config.toml
image_size = 64
crop_scale_min = 1
arch = "vit"
norm = "layernorm_no_bias"
norm_position = "pre"
head_dim = 48
layers = 16
width = 160
am_softmax_scale = 16
optimizer = "muon"
orthogonalizer = "newton_schulz_5"
Rows from block 8 of a small image embedding model, named by matrix and row number. Rows with one number belong to one neuron. Each number is 200 + 40 x the weight over its row's rms, rounded and kept within 0 to 999. All counts start at 0.
After each neuron's rows are labels from the 100 images, of 14976, where the neuron reaches its largest size: "patch colour" is the nearest of a few named colours to the mean colour under the peak. Only what is clearly more common there than usual is listed. The data: rosettes with rotational symmetry. In brackets: how many of the 100, against the usual share in percent.
# gate: MLP gate (model.blocks.8.mlp.gate.weight, 320x160), inputs 0-79
# fc1: MLP up (model.blocks.8.mlp.fc1.weight, 320x160), inputs 0-79
# fc2: MLP down (model.blocks.8.mlp.fc2.weight, 160x320, transposed), outputs 0-79

gate.279,170,213,179,174,168,216,214,300,253,207,209,244,247,235,164,178,179,184,234,241,242,208,225,167,210,196,205,144,267,264,132,169,178,144,181,204,175,129,185,202,181,207,214,191,119,167,215,203,252,142,163,269,115,192,198,268,186,212,250,231,166,166,146,150,199,140,171,244,199,232,234,248,184,119,234,291,110,207,224,199
fc1.279,157,205,259,113,201,176,151,288,219,131,190,272,237,194,218,192,118,224,169,179,165,194,166,179,208,262,209,250,243,244,206,215,248,139,178,175,189,206,195,212,81,168,168,147,177,193,172,215,210,239,75,142,167,235,160,251,264,171,175,275,181,222,209,123,210,181,179,198,130,195,236,183,248,155,203,225,159,186,230,178
fc2.279,219,223,134,85,223,225,224,221,195,305,159,221,258,235,237,216,139,242,172,177,152,199,252,177,157,207,240,184,193,218,227,238,220,151,247,186,277,196,142,292,251,192,163,241,176,177,118,243,291,150,165,241,171,156,238,213,190,241,230,146,187,136,136,192,187,125,219,154,193,175,118,182,187,252,236,202,213,198,247,197
patch colour: black (39 vs 18.7); green (25 vs 5.5)

gate.149,148,279,212,238,200,208,255,176,180,219,185,170,192,193,168,240,175,209,266,197,180,310,239,183,162,152,181,212,174,214,240,206,283,174,195,233,184,207,162,198,244,225,186,266,195,197,255,136,175,214,121,231,220,81,188,191,246,161,173,207,220,120,178,246,116,192,171,285,237,239,190,159,138,223,127,133,157,161,239,237
fc1.149,294,175,186,218,193,221,158,146,193,173,163,210,171,200,258,201,166,174,199,259,209,188,75,131,236,193,181,225,171,212,179,173,137,222,194,211,196,184,211,187,204,194,217,139,198,199,210,270,197,175,283,240,162,285,213,170,205,244,228,184,201,241,291,159,224,239,240,89,202,214,279,213,235,150,285,208,234,199,205,220
fc2.149,190,274,251,206,168,179,159,218,196,211,218,134,191,197,217,271,197,206,253,146,259,163,191,178,238,188,163,187,183,210,168,201,263,187,211,179,233,223,208,183,226,218,134,176,240,220,231,191,306,171,119,153,196,175,201,278,265,274,202,174,238,227,181,201,208,196,199,118,155,126,204,138,115,229,222,147,137,216,252,244
patch colour: cyan (27 vs 1.2); blue (25 vs 3.1)

gate.57,221,201,164,193,251,180,190,138,181,171,186,223,274,206,163,165,178,221,202,236,130,236,222,163,281,197,226,186,185,223,183,221,161,224,232,230,177,160,179,208,159,237,249,188,255,197,216,268,212,191,127,219,213,160,174,226,226,114,117,167,178,206,157,185,134,217,182,267,210,146,170,181,215,183,196,149,198,144,190,122
fc1.57,204,183,169,201,156,149,170,280,196,209,215,111,167,179,241,222,188,194,171,211,210,70,155,215,182,200,186,155,147,223,219,137,267,201,178,165,172,169,201,180,213,98,203,247,151,139,217,141,164,214,249,177,171,257,237,139,202,219,226,205,252,198,236,310,212,179,202,126,118,220,171,189,105,204,220,237,223,227,203,284
fc2.57,151,167,265,199,251,168,165,183,187,195,286,242,168,140,249,243,213,191,183,184,174,237,184,167,157,146,212,175,224,208,193,199,171,222,245,163,235,171,201,227,230,157,180,156,234,201,240,233,239,209,184,151,243,163,272,263,254,216,223,247,243,247,170,208,160,294,221,161,232,130,194,243,191,221,159,202,233,171,215,299
patch colour: blue (50 vs 3.1)

gate.221,186,185,187,191,239,283,188,253,189,198,211,265,216,256,168,229,204,112,216,192,180,263,161,233,206,212,211,192,203,165,207,223,217,251,124,176,222,158,144,224,233,251,192,210,198,230,201,141,98,230,180,196,216,218,210,182,206,120,131,219,195,181,220,149,201,217,228,249,202,202,217,187,198,226,146,223,183,182,151,158
fc1.221,210,132,211,211,213,242,259,229,209,206,236,183,185,214,187,158,106,200,252,181,168,251,150,160,210,152,206,256,140,176,82,226,131,212,200,208,239,129,183,171,131,233,239,223,182,219,230,192,178,265,163,166,214,173,179,185,152,182,150,119,229,214,162,145,220,162,171,292,220,222,197,243,220,216,204,188,167,252,165,272
fc2.221,245,232,209,228,236,155,230,219,166,73,146,198,269,189,218,179,158,156,176,266,103,226,194,185,213,256,212,265,241,233,160,214,237,116,190,172,184,192,176,241,256,237,197,215,187,210,155,127,214,226,181,216,177,230,175,146,160,222,170,161,167,167,199,200,186,282,246,204,135,243,178,216,248,263,223,213,231,231,120,178
patch colour: blue (34 vs 3.1)

gate.119,158,235,213,162,151,187,223,267,298,249,183,168,210,159,168,192,241,209,175,196,181,253,235,233,225,182,211,122,207,222,184,138,226,174,259,172,170,118,221,160,197,129,179,165,189,229,192,181,224,158,230,244,156,188,219,265,229,204,248,172,181,197,221,213,192,259,210,241,125,200,232,240,249,183,215,243,154,219,147,201
fc1.119,244,203,233,243,223,236,220,165,142,189,263,236,157,236,191,241,211,157,164,193,154,167,197,260,200,229,223,215,169,213,217,227,130,196,183,158,184,202,189,194,227,229,227,282,196,248,242,211,105,208,153,217,214,246,203,152,215,197,210,234,192,166,208,228,199,178,98,155,260,146,207,170,140,203,212,173,230,145,267,153
fc2.119,202,183,222,264,226,172,191,156,186,189,123,254,278,183,154,205,221,179,313,190,260,219,193,184,169,202,191,198,167,162,186,188,224,223,173,201,202,133,225,210,162,220,196,163,185,211,268,234,215,247,228,163,209,232,177,220,177,179,183,132,190,259,260,210,230,205,201,170,254,220,196,170,178,128,234,201,240,133,189,161
patch colour: green (60 vs 5.5)

gate.182,168,238,163,226,265,244,204,217,209,144,216,187,189,271,121,187,172,217,218,148,163,185,133,190,222,243,213,191,133,165,162,224,214,231,203,251,163,104,177,164,182,250,197,228,242,229,181,183,170,245,152,217,160,183,151,206,159,128,155,210,230,189,187,174,175,182,177,271,158,228,143,213,165,301,117,213,204,237,153,197
fc1.182,169,174,160,211,231,271,196,234,213,219,247,193,279,296,158,206,113,190,234,170,121,207,128,181,242,195,200,196,204,199,180,180,223,137,213,193,243,65,230,157,149,169,190,179,209,258,189,201,136,185,193,209,186,122,192,232,147,176,215,176,176,221,171,212,140,207,176,255,211,214,136,208,214,238,141,169,152,232,170,200
fc2.182,252,244,222,206,213,217,167,242,195,199,136,200,237,146,206,192,196,183,206,184,173,234,202,214,180,199,199,167,155,123,168,187,205,224,146,177,171,240,247,202,246,262,163,211,206,204,171,149,193,179,183,218,203,209,257,143,171,181,77,201,117,112,218,166,184,205,193,290,215,208,258,144,251,222,194,179,241,139,147,211
patch colour: grey (52 vs 24.7)

gate.36,224,210,254,216,260,188,186,197,167,206,233,167,211,206,203,230,221,209,206,224,219,285,205,151,248,216,248,238,242,184,225,273,139,183,198,198,230,128,197,165,156,226,206,218,209,181,217,164,216,237,161,234,190,108,201,224,196,247,184,139,121,177,144,127,172,243,191,257,252,225,166,160,212,149,181,154,174,205,113,196
fc1.36,250,147,231,190,138,157,231,164,248,230,214,156,84,150,296,186,214,197,265,257,213,162,185,199,125,156,197,215,204,154,155,184,219,284,207,232,213,170,188,162,272,140,259,228,230,192,167,210,244,133,173,203,164,147,240,120,202,234,304,267,141,274,263,261,199,215,207,137,227,251,253,210,244,185,209,192,197,198,224,270
fc2.36,158,216,251,212,180,201,159,202,220,211,289,219,190,170,203,132,183,166,178,203,169,254,216,112,198,212,134,196,238,196,183,268,186,184,227,196,231,221,212,302,205,176,159,194,166,214,161,225,189,159,223,228,142,191,209,232,300,236,203,205,152,174,180,216,261,170,208,194,147,160,192,183,250,151,229,150,180,134,257,141
patch colour: blue (31 vs 3.1)

gate.173,240,287,202,192,145,212,171,151,165,248,195,147,139,145,231,157,176,266,213,202,220,219,162,203,210,135,233,258,179,205,211,200,174,243,178,230,149,191,269,141,174,302,231,197,135,207,181,188,248,208,208,143,240,246,198,188,193,251,218,220,129,143,267,169,173,128,230,239,220,173,252,138,213,197,257,234,213,151,144,209
fc1.173,198,180,202,193,289,250,213,210,268,222,249,209,201,193,210,198,197,184,187,279,93,257,251,238,205,245,172,172,256,216,152,209,168,155,250,142,220,171,163,220,206,106,189,224,192,186,212,221,145,237,174,210,208,202,267,170,168,209,118,192,169,181,221,162,254,225,238,277,215,199,156,182,244,168,161,191,220,263,189,208
fc2.173,212,162,142,164,219,247,251,176,145,207,267,254,179,177,179,242,230,235,132,238,210,209,202,214,258,166,259,160,184,214,120,232,245,213,238,90,259,203,176,272,222,217,250,246,225,170,157,208,195,212,205,186,208,242,196,283,232,166,225,212,195,236,196,278,127,198,239,219,141,238,269,191,172,184,186,238,167,207,248,162
patch colour: purple (73 vs 2)

gate.228,243,242,147,271,179,237,214,262,195,235,237,225,227,156,179,262,186,242,194,192,179,191,230,190,182,138,145,221,199,193,193,205,104,176,143,296,180,206,218,203,198,242,253,266,198,186,204,212,219,152,118,231,143,181,242,138,206,233,186,201,200,213,224,218,206,221,164,199,201,175,240,198,222,203,198,193,176,233,138,233
fc1.228,234,231,160,268,231,277,208,252,256,262,145,195,174,257,217,206,211,222,132,205,237,210,255,261,162,248,179,204,183,242,211,264,247,175,168,230,114,207,135,167,206,157,192,200,216,249,259,213,147,133,177,197,152,193,209,168,199,197,211,115,137,181,129,192,184,187,187,213,145,280,220,201,144,277,241,202,216,191,235,149
fc2.228,184,285,186,194,79,227,178,105,243,135,124,166,272,168,170,276,209,220,190,207,161,175,274,130,214,115,240,203,257,151,267,236,201,206,211,168,237,156,251,149,151,182,235,193,183,260,276,195,194,222,214,172,161,251,155,231,272,148,208,212,199,192,211,227,205,136,228,202,207,222,182,234,219,221,238,213,187,192,192,261
patch colour: grey (69 vs 24.7); pink (29 vs 3.7)

gate.74,233,255,207,211,167,202,257,143,153,199,233,227,139,264,205,223,228,308,194,217,142,139,252,196,154,208,174,225,199,217,164,154,254,235,199,205,193,153,200,210,218,293,198,185,245,212,129,237,179,211,184,215,167,168,181,162,231,128,125,213,186,166,284,203,94,232,167,286,217,224,249,199,177,197,162,210,244,200,193,162
fc1.74,247,191,298,219,151,203,263,212,237,188,186,235,277,184,169,227,253,197,181,245,198,157,157,142,241,165,148,183,207,112,129,195,261,174,180,210,287,153,166,205,172,227,163,181,272,222,194,140,193,221,195,227,196,223,249,196,148,194,186,210,139,222,199,247,247,247,170,204,223,258,250,240,171,179,181,160,142,193,103,168
fc2.74,186,211,165,259,192,215,208,134,173,161,183,156,223,195,201,259,301,176,204,171,223,221,234,218,176,137,233,137,150,193,180,140,129,218,245,257,191,150,194,192,241,244,214,201,223,200,117,181,281,253,237,177,212,153,136,281,136,194,172,233,259,181,254,226,242,226,199,197,150,220,203,144,199,186,175,176,250,261,130,196
patch colour: grey (69 vs 24.7)

gate.47,173,235,241,249,157,216,137,230,150,190,165,281,163,256,185,209,232,193,190,183,222,279,189,233,194,165,191,117,171,191,246,237,210,161,217,180,188,186,140,179,244,265,208,238,243,269,134,223,120,225,226,209,168,212,226,174,165,253,203,224,192,199,134,165,155,184,205,268,191,195,164,190,89,249,169,148,200,230,163,157
fc1.47,116,189,185,263,195,212,177,176,186,241,212,188,158,274,274,110,143,216,217,239,216,169,211,250,180,174,278,179,136,216,139,256,198,177,217,227,175,142,181,244,201,222,263,203,212,254,171,196,187,220,188,208,197,218,202,213,206,264,150,179,141,241,232,219,120,168,153,251,198,224,148,215,179,164,118,203,190,217,184,208
fc2.47,237,221,137,227,284,152,333,200,212,228,169,200,223,210,145,111,217,125,171,203,184,216,211,232,171,218,230,196,214,199,171,249,150,155,118,218,227,191,166,175,207,214,294,202,264,123,197,192,172,233,207,214,151,250,175,194,209,220,159,179,208,200,156,171,185,209,154,236,193,188,152,212,219,238,144,214,245,211,167,168
patch colour: cyan (54 vs 1.2)

gate.151,216,171,211,221,186,189,147,180,202,240,144,236,165,171,247,216,252,150,164,219,144,214,245,199,269,193,199,201,203,202,255,114,220,245,190,229,195,271,183,214,173,218,234,121,180,203,164,231,225,206,229,278,199,169,184,230,282,153,215,169,199,198,158,185,226,309,203,196,129,162,226,189,196,199,179,189,273,220,210,175
fc1.151,195,270,200,158,134,124,143,249,190,87,179,200,227,200,203,221,220,217,109,249,143,230,212,247,199,253,157,168,173,237,209,191,187,216,229,271,236,177,178,242,168,223,202,200,205,241,254,219,146,200,228,219,167,193,106,246,251,80,169,184,195,238,212,167,199,256,227,245,157,176,209,194,106,211,169,197,228,228,193,179
fc2.151,227,155,157,238,198,187,224,233,150,292,177,165,197,134,211,194,202,196,192,154,247,236,167,215,206,178,218,314,225,161,235,175,182,240,246,142,182,229,225,156,180,224,150,156,186,239,198,252,201,130,160,175,127,140,180,229,209,158,184,181,224,225,208,208,203,140,222,198,208,195,177,165,192,218,257,234,203,110,216,211
patch colour: green (51 vs 5.5)

gate.277,154,301,213,153,226,248,290,253,188,222,203,211,227,197,180,254,226,121,165,231,155,201,176,166,219,236,231,237,209,210,266,196,230,211,168,184,226,201,194,193,216,175,227,202,164,247,228,130,113,228,141,250,223,92,219,266,268,259,141,137,212,136,202,162,157,213,192,224,198,123,163,146,179,181,137,169,204,193,166,180
fc1.277,250,257,208,246,168,225,136,239,235,228,153,222,201,98,236,150,184,249,209,228,165,153,164,168,181,203,185,269,265,232,149,194,155,158,204,183,88,203,226,186,199,183,209,193,178,186,168,210,229,137,258,214,206,217,230,184,181,206,236,250,148,160,230,191,158,291,215,108,154,114,206,208,207,183,276,213,237,226,157,200
fc2.277,149,202,217,187,164,174,194,224,242,228,200,181,253,168,263,219,160,247,217,150,183,153,249,91,217,153,212,108,182,276,163,172,168,216,208,154,264,144,212,165,227,160,181,179,210,225,141,195,261,206,226,192,260,209,159,223,273,206,206,189,265,184,232,271,226,199,255,124,235,148,197,139,222,177,180,167,191,144,237,196
patch colour: blue (59 vs 3.1)

gate.296,162,186,225,202,172,212,221,269,218,173,259,172,156,198,227,158,222,222,178,236,175,170,264,203,162,189,223,185,204,235,181,185,276,138,316,167,191,163,178,158,240,231,194,193,236,160,186,217,174,225,200,143,190,196,153,209,150,288,207,236,168,175,154,222,212,153,187,289,186,269,176,184,112,203,177,224,261,163,198,176
fc1.296,173,165,208,185,151,196,163,142,122,232,173,224,137,202,140,235,221,172,160,169,214,159,164,238,220,148,248,208,201,184,175,249,125,238,164,160,191,195,273,175,221,232,153,213,249,152,167,172,233,172,177,192,153,175,258,243,186,251,159,261,175,172,221,251,261,224,165,170,177,266,182,288,151,162,204,84,212,162,103,174
fc2.296,156,222,188,182,220,263,237,215,208,205,181,193,248,212,208,218,247,237,190,168,159,255,212,239,208,100,198,225,160,144,149,166,218,116,176,233,261,178,200,268,277,234,227,160,233,178,203,168,288,199,161,212,228,232,159,176,255,205,126,136,319,249,223,130,180,235,158,221,154,181,139,186,242,237,162,207,159,180,262,218
patch colour: grey (86 vs 24.7)

gate.18,180,221,144,204,162,252,241,205,197,175,160,196,220,264,145,214,209,238,200,158,145,197,207,184,266,207,99,266,179,178,265,191,302,140,214,211,241,176,150,159,235,272,150,225,222,204,170,91,182,187,245,219,162,207,213,227,230,129,112,232,242,145,210,202,187,234,251,188,228,188,204,218,259,204,202,210,256,252,221,181
fc1.18,184,210,146,164,192,187,240,187,199,194,239,185,261,164,235,231,187,257,242,191,187,158,102,196,209,236,156,148,235,238,162,175,241,169,232,131,202,150,160,194,184,173,233,222,201,170,222,230,161,152,181,109,210,138,204,132,173,221,146,206,150,182,216,208,281,209,207,223,130,196,173,222,169,136,250,244,157,296,125,193
fc2.18,244,241,266,209,165,251,185,230,191,199,196,184,223,234,217,184,178,152,244,178,175,165,223,169,209,166,265,250,153,152,275,209,82,160,171,210,236,217,247,133,229,194,189,202,157,185,157,175,211,155,140,239,183,254,130,152,237,153,178,194,197,189,272,265,211,247,250,150,219,214,168,189,267,198,247,199,133,132,175,197
patch colour: green (35 vs 5.5)

gate.305,209,142,207,267,235,149,200,194,171,188,177,184,180,250,164,245,185,221,225,230,219,192,225,201,206,260,229,193,231,215,229,233,187,173,185,233,190,205,248,239,219,127,234,220,222,123,154,185,170,213,184,146,204,224,253,231,230,230,207,206,223,201,255,134,260,161,184,288,238,155,217,172,228,204,209,272,192,226,241,230
fc1.305,245,242,161,177,195,220,163,227,219,217,248,209,258,191,230,220,174,182,221,175,164,233,258,171,201,193,150,290,184,122,211,242,229,215,238,248,240,172,123,179,175,217,191,212,174,300,238,228,228,202,270,218,155,190,169,186,148,131,190,174,252,176,117,192,141,160,218,138,211,190,201,218,201,162,189,129,167,191,215,204
fc2.305,280,146,170,263,213,184,277,122,152,256,206,202,169,212,159,178,151,226,216,217,166,136,190,194,228,193,198,161,197,182,192,170,163,230,189,182,198,222,227,183,183,210,263,204,210,100,227,104,218,211,202,203,213,154,287,240,147,172,197,139,202,268,331,190,163,221,227,138,254,176,197,231,165,216,282,191,247,191,235,154
patch colour: grey (65 vs 24.7); pink (33 vs 3.7)

gate.280,160,218,177,223,195,255,197,180,175,177,187,146,296,167,276,184,252,160,190,261,214,259,162,190,218,227,159,77,176,215,156,192,260,211,207,144,175,225,168,211,231,212,124,227,226,138,214,205,193,212,235,154,233,185,249,218,188,223,204,205,201,188,208,187,236,157,279,183,186,177,215,293,221,172,181,221,217,243,216,223
fc1.280,202,184,207,190,224,195,277,214,195,252,178,216,176,197,172,169,189,117,172,203,156,177,215,179,181,161,250,279,246,201,226,228,217,158,172,207,289,228,165,207,216,111,249,137,145,162,271,193,223,217,200,297,229,184,137,218,214,248,170,144,218,172,138,182,234,243,237,154,215,262,153,178,217,253,180,226,167,130,201,154
fc2.280,206,220,205,230,220,194,174,252,207,215,164,248,205,141,230,179,264,150,254,212,180,134,220,274,183,243,151,239,294,121,276,200,230,194,182,214,193,220,206,172,222,147,166,211,183,199,312,220,236,254,225,148,152,176,228,258,207,127,147,143,143,235,188,245,160,156,146,218,227,122,253,185,215,142,209,214,252,190,161,277
patch colour: green (100 vs 5.5)

gate.79,168,252,187,187,240,224,126,137,241,180,178,228,268,189,206,192,212,208,217,238,200,304,191,188,166,224,133,202,215,286,220,190,286,220,205,256,188,229,183,241,183,267,203,161,260,226,212,125,187,176,165,204,208,160,242,242,147,158,217,197,155,245,179,245,185,117,235,172,181,226,142,219,187,273,197,208,144,190,167,230
fc1.79,114,281,203,163,201,217,178,179,274,290,223,178,241,149,173,114,292,182,155,185,196,214,222,147,243,273,174,213,168,293,167,217,289,239,223,189,188,166,113,156,180,278,193,199,227,163,185,173,245,176,225,217,169,207,232,201,116,169,226,239,186,220,187,207,199,157,242,165,156,168,218,258,216,241,206,184,197,185,216,141
fc2.79,156,235,216,203,184,253,277,269,229,189,244,165,199,208,248,241,230,143,183,182,211,242,269,138,239,155,162,100,211,202,250,123,217,123,222,197,242,184,202,246,284,253,143,218,190,210,138,137,191,141,180,289,261,172,221,190,129,196,199,193,188,156,176,211,209,221,247,228,188,216,188,188,260,210,155,211,114,220,238,212
patch colour: purple (63 vs 2)

gate.292,221,190,265,170,176,150,253,189,175,154,165,179,261,249,225,170,300,280,239,217,234,177,287,140,255,136,185,152,203,214,165,187,161,167,126,137,190,168,186,152,208,200,143,279,230,183,188,205,171,193,189,172,181,239,211,223,199,206,174,238,169,186,275,166,202,135,161,205,194,166,203,173,161,180,183,180,238,172,222,265
fc1.292,198,195,162,269,130,206,179,181,187,199,236,219,239,133,182,249,280,210,163,239,212,208,146,216,194,219,234,169,171,203,167,201,185,253,209,226,141,197,87,239,213,246,225,184,226,190,213,256,264,143,186,179,224,230,206,197,229,226,220,187,232,168,123,229,245,185,137,210,174,197,197,238,212,204,137,225,196,194,227,216
fc2.292,238,119,221,183,236,150,180,272,222,152,243,155,179,205,185,144,167,195,201,140,151,228,126,159,183,224,173,215,167,267,207,215,191,264,195,180,183,232,213,223,150,177,181,150,165,195,226,264,212,231,220,203,106,199,195,209,246,274,221,235,170,151,208,230,140,170,194,226,159,111,204,209,222,222,123,225,242,231,162,198
patch colour: blue (51 vs 3.1)

gate.27,189,200,203,238,175,182,216,150,203,140,213,201,210,211,211,215,272,170,235,144,245,272,226,269,220,175,241,133,148,240,136,175,227,234,242,183,161,151,230,184,205,183,182,250,171,223,270,226,189,218,246,198,197,208,172,225,224,134,210,183,240,257,234,285,230,143,150,254,164,299,220,235,188,199,130,219,214,143,198,206
fc1.27,227,212,185,198,222,187,188,240,193,253,227,214,216,195,174,211,314,176,204,171,190,298,241,117,152,256,208,249,228,210,160,216,151,184,194,216,242,171,188,218,165,164,201,190,170,221,244,181,276,107,254,240,150,232,195,155,243,169,237,235,126,255,184,203,194,140,269,302,180,165,217,154,238,177,223,210,141,230,288,162
fc2.27,186,211,243,256,286,202,229,275,197,136,169,231,276,243,218,178,115,212,219,195,166,159,235,163,162,164,298,213,214,158,214,257,188,196,194,245,177,224,224,195,255,180,178,212,183,236,164,189,197,190,150,145,199,168,319,101,204,196,203,226,223,272,267,150,235,233,190,109,227,177,189,240,241,157,171,171,194,225,246,191
patch colour: grey (55 vs 24.7)

gate.194,214,280,220,217,291,201,188,201,222,251,230,123,173,200,194,154,216,80,166,176,189,174,202,142,242,240,211,219,243,242,253,207,230,89,240,177,267,214,216,245,246,241,230,190,130,213,164,161,176,170,196,262,210,183,193,204,210,157,276,200,220,217,171,201,213,197,209,113,162,194,198,177,198,163,328,196,145,214,243,184
fc1.194,199,213,224,198,228,206,166,229,270,226,210,207,191,154,226,213,239,47,165,243,162,272,208,153,159,187,204,251,281,225,230,189,287,146,179,212,286,250,181,246,223,216,255,203,124,193,192,188,168,238,204,297,222,133,170,178,158,164,242,215,211,232,141,146,208,209,275,135,205,230,189,222,260,157,281,169,120,225,218,201
fc2.194,267,248,167,213,174,244,242,254,209,146,277,138,126,254,173,215,137,257,274,169,262,169,187,105,158,212,263,127,202,289,188,161,163,135,256,222,218,190,192,253,208,187,213,274,180,158,224,166,229,179,213,194,170,197,185,197,167,248,201,210,185,181,167,162,258,225,217,180,179,182,178,204,194,229,136,255,235,189,186,175
patch colour: purple (80 vs 2)

gate.278,131,141,215,180,246,237,174,169,167,280,150,200,190,221,176,194,166,181,180,137,229,134,228,222,165,178,156,196,214,169,304,186,171,177,190,213,183,210,210,188,208,150,190,166,165,218,182,214,111,250,254,244,251,238,257,184,170,194,225,195,199,141,218,201,159,196,158,134,209,168,203,242,255,188,218,249,254,212,268,222
fc1.278,285,236,216,188,173,231,222,211,239,191,254,251,216,155,189,229,221,177,246,237,154,235,212,186,222,203,216,206,197,208,144,178,195,188,130,190,189,204,158,150,193,154,185,238,225,165,258,261,216,127,167,207,144,153,167,175,199,166,246,201,287,182,190,198,239,197,225,276,223,275,199,124,196,166,182,193,204,144,144,203
fc2.278,198,218,192,212,159,223,215,133,162,138,178,276,211,262,158,85,189,221,153,187,171,196,138,157,237,131,230,214,220,255,138,187,177,190,175,179,257,143,231,145,166,213,139,209,244,236,191,228,259,217,191,124,248,236,214,150,148,227,98,228,171,253,217,206,181,165,282,178,164,225,240,201,213,219,162,226,216,186,258,243
patch colour: grey (53 vs 24.7); cyan (28 vs 1.2)

gate.235,211,174,225,226,192,159,186,156,245,128,179,123,178,206,179,133,219,215,175,188,216,169,225,243,204,197,137,212,240,194,236,150,277,236,252,159,206,160,224,216,189,178,183,202,198,211,213,185,210,181,273,321,222,167,186,211,152,263,242,213,211,215,203,279,189,197,242,242,107,185,151,264,167,206,152,199,219,192,240,201
fc1.235,169,177,222,226,234,194,256,178,239,166,162,147,214,196,140,175,203,168,229,185,204,70,258,236,222,177,186,306,241,218,277,156,247,144,258,151,186,151,249,218,234,196,197,213,190,205,211,169,191,159,194,223,218,190,193,187,235,240,186,210,208,182,195,225,169,185,157,224,186,220,155,218,139,262,189,235,250,200,157,199
fc2.235,209,250,230,156,273,181,207,221,221,209,121,261,188,146,290,223,127,224,170,186,177,253,264,207,175,182,166,197,209,213,218,146,221,135,163,130,245,248,106,241,175,150,141,192,220,192,162,178,148,168,226,233,163,232,211,173,246,121,164,248,145,245,144,172,227,229,243,212,237,129,228,181,187,212,196,193,179,250,220,167
patch colour: cyan (51 vs 1.2); pink (25 vs 3.7)

gate.291,235,167,183,177,153,163,190,159,236,249,164,123,239,234,254,165,186,238,210,199,254,236,129,216,187,174,201,248,195,210,265,150,245,172,219,135,244,223,159,154,104,189,160,203,206,192,222,241,104,167,170,218,207,197,257,212,189,170,131,149,250,213,229,187,231,229,167,207,210,221,277,290,250,229,117,218,203,209,215,262
fc1.291,235,167,231,185,181,154,202,172,177,219,158,212,170,243,249,210,161,210,245,208,189,207,206,209,265,225,209,245,183,106,191,247,151,233,243,178,233,250,243,220,172,266,249,173,174,222,152,149,309,282,177,149,191,235,163,230,254,225,202,220,152,201,201,227,126,202,187,264,272,160,152,233,184,165,254,129,230,149,231,174
fc2.291,168,227,182,245,187,222,237,247,167,173,316,167,177,206,266,267,155,218,258,206,215,189,191,166,214,236,270,179,138,321,139,192,154,106,282,173,221,211,217,218,269,176,59,183,160,253,193,234,181,189,187,258,225,176,209,177,222,256,234,208,283,112,225,175,204,194,184,255,232,148,195,162,188,225,208,231,182,151,154,196
patch colour: cyan (80 vs 1.2)

gate.140,219,195,181,192,206,253,171,135,271,132,247,222,213,182,157,191,213,145,206,163,115,222,256,211,211,200,224,232,245,162,276,206,153,202,169,210,184,130,322,205,226,260,180,201,219,203,200,125,235,185,280,276,130,160,187,180,279,143,111,156,207,195,150,270,185,156,226,200,283,206,143,223,198,213,249,210,192,222,186,215
fc1.140,179,141,247,200,217,189,107,146,212,159,172,214,236,183,225,192,189,168,184,192,204,203,216,202,246,144,147,235,238,199,227,180,145,279,212,186,211,199,180,169,192,217,223,238,201,211,169,127,191,271,199,225,243,229,178,251,233,117,132,210,223,176,246,268,189,250,232,146,311,211,182,176,282,216,195,118,219,167,169,161
fc2.140,172,262,203,170,193,174,172,257,221,232,181,199,222,184,271,253,186,267,168,150,186,241,205,185,217,190,179,195,236,196,209,154,252,200,172,153,244,176,207,243,184,211,190,222,126,273,234,201,162,216,148,233,192,170,177,181,165,142,240,237,168,182,222,229,197,183,210,161,287,224,237,189,240,162,264,229,167,146,225,179
patch colour: purple (39 vs 2); pink (31 vs 3.7)

gate.19,216,221,136,154,224,218,262,251,130,172,201,224,183,195,229,267,242,181,147,203,188,181,155,305,195,222,257,233,231,195,302,207,298,177,126,164,198,197,198,204,202,249,227,180,210,170,193,194,135,240,218,176,121,194,215,154,198,204,166,188,138,216,226,232,150,138,249,181,238,217,197,204,186,275,192,178,277,224,165,170
fc1.19,250,251,142,145,191,193,233,192,141,158,159,187,234,174,254,263,343,210,200,206,191,220,177,246,262,268,179,222,157,257,197,237,282,160,161,212,181,213,194,228,233,221,176,218,213,216,181,182,163,192,226,195,180,175,194,246,197,120,167,212,173,173,238,238,230,194,203,162,282,128,233,136,214,163,207,173,143,199,144,234
fc2.19,224,209,195,177,194,192,125,247,197,214,224,174,224,172,190,167,182,259,180,250,261,244,194,253,277,195,177,221,181,214,171,268,170,236,271,233,191,211,210,209,158,241,226,296,165,173,168,267,247,141,212,177,232,253,156,222,194,286,193,276,178,194,163,227,248,188,246,205,220,192,192,187,154,196,252,197,130,228,216,184
patch colour: black (40 vs 18.7)